config = dict(
    encoder_arch='crnn',
    model='audio-text matching model',
    dataset='drum patterns on synthesised drum kits',
    train_examples=26041,
    gain_aug_db=10,
    input='waveform_16khz',
    encoder_norm='batchnorm',
    encoder_activation='prelu',
    encoder_depths=[1, 2, 1],
    encoder_kernel_size=5,
    encoder_wave_channels=64,
    encoder_wave_strides=[5, 4, 4, 2],
    encoder_widths=[128, 128, 128],
    encoder_rnn_width=128,
    encoder_rnn='lstm',
    encoder_bidirectional=True,
    encoder_rnn_residual=False,
    encoder_rnn_layers=4,
    fusion='prefix',
    tokenizer='word',
    vocab_size=159,
    fusion_encoder_width=192,
    fusion_encoder_layers=6,
    fusion_encoder_norm='layernorm_no_bias',
    fusion_encoder_norm_position='pre',
    fusion_encoder_activation='gelu',
    fusion_encoder_mlp_ratio=2,
    fusion_encoder_head_dim=32,
    fusion_encoder_fused_qkv=True,
    fusion_encoder_bias='none',
    fusion_encoder_qk_norm=False,
    fusion_encoder_parallel_block=False,
    fusion_encoder_inner_norm=True,
    fusion_encoder_positions='sincos',
    fusion_encoder_connector='linear',
    residual_init='none',
    optimizer='muon',
    muon_scale='match_rms_adamw',
    lr=0.002,
    momentum=0.98,
    nesterov=True,
    orthogonalizer='newton_schulz_5',
    adamw_lr_other_params=0.0007,
    grad_clip=3.0,
    steps=2800,
    batch_size=64,
    epochs=6.9,
    lr_schedule='wsd',
    decay_fraction=0.4,
    final_lr_fraction=0,
    warmup_steps=140,
    weight_decay=0.0,
    adamw_weight_decay_other_params=0,
)
Rows from block 3 of the audio encoder of a small audio-text matching model, named by matrix and row number. Each number is 128 + 24 x the weight over its row's rms, rounded and kept within 0 to 255. All counts start at 0. Numbers have three digits each.
After each channel's rows are labels from the 100 clips, of 14976, where the channel reaches its highest value: "top examples" is what is common among them; "peak on" is the class under the peak. Only what is clearly more common there than usual is listed. The data: drum patterns on synthesised drum kits. In brackets: how many of the 100.
# conv: width-5 conv, stride 2 (encoder.blocks.3.conv.weight, 128x128x5, each kernel summed), inputs 86-127

conv.58:142143111161153100189147137129127128141114130127103134135104148116168158166139144121093132132159063153110157148135180135118098
top examples: clipping (98); text has "clipped" (98)
peak on: kick (34)

conv.74:121126102124129088136114113128127116121132094117116123129104115117137126122146111103131129124110150095111113135135149103140096
top examples: rimshot (73)
peak on: kick (62)

conv.14:140142174137108088112140141112081101131134083114103155152122108092130154140135137129141142095093104129125121085113188073116125
top examples: clipping (81); text has "clipped" (81)
peak on: kick (35); rimshot (25)

conv.43:098152150136128080077110124157100146131114110110102136140145114152145115119132107119133090116151092134080097126093162129137105
top examples: clipping (67); text has "clipped" (67)
peak on: kick (28)

conv.33:159135091120149104111127122137131142155096127162108111152182116085181133092160125142084122148130122113135134158126195156120125
top examples: clipping (94); text has "clipped" (94)
peak on: kick (33)

conv.29:138120139147107076141141148137109127116108107097147116124192130134086134133151130163154146134161113101139102134082150094153094
top examples: clipping (95); text has "clipped" (95)
peak on: kick (54)

conv.106:156112147148112086149141104126116084095158115116142084124064094116102132148139140083100089169101141118117097111110141108099095
top examples: rimshot (67); march (31)
peak on: kick (46); rimshot (39)

conv.73:144127129127149096140131103130148124153112118154136137101092133155182108115122082099121137117114152108099109113086171101140123
top examples: rimshot (80); clipping (38); text has "clipped" (38); thin (high-pass) (33)
peak on: rimshot (36)

conv.115:124094102116138170087094171167144114119121096075113152156187106113083123124128124172150135156112158140111142141101128108143129
top examples: clipping (83); text has "clipped" (83)
peak on: kick (30)

conv.19:116125150161125071072097139171132161185145176155145098129118133117114129120129110123139122115133087084129143160124131128171110
top examples: clipping (95); text has "clipped" (95)
peak on: kick (40)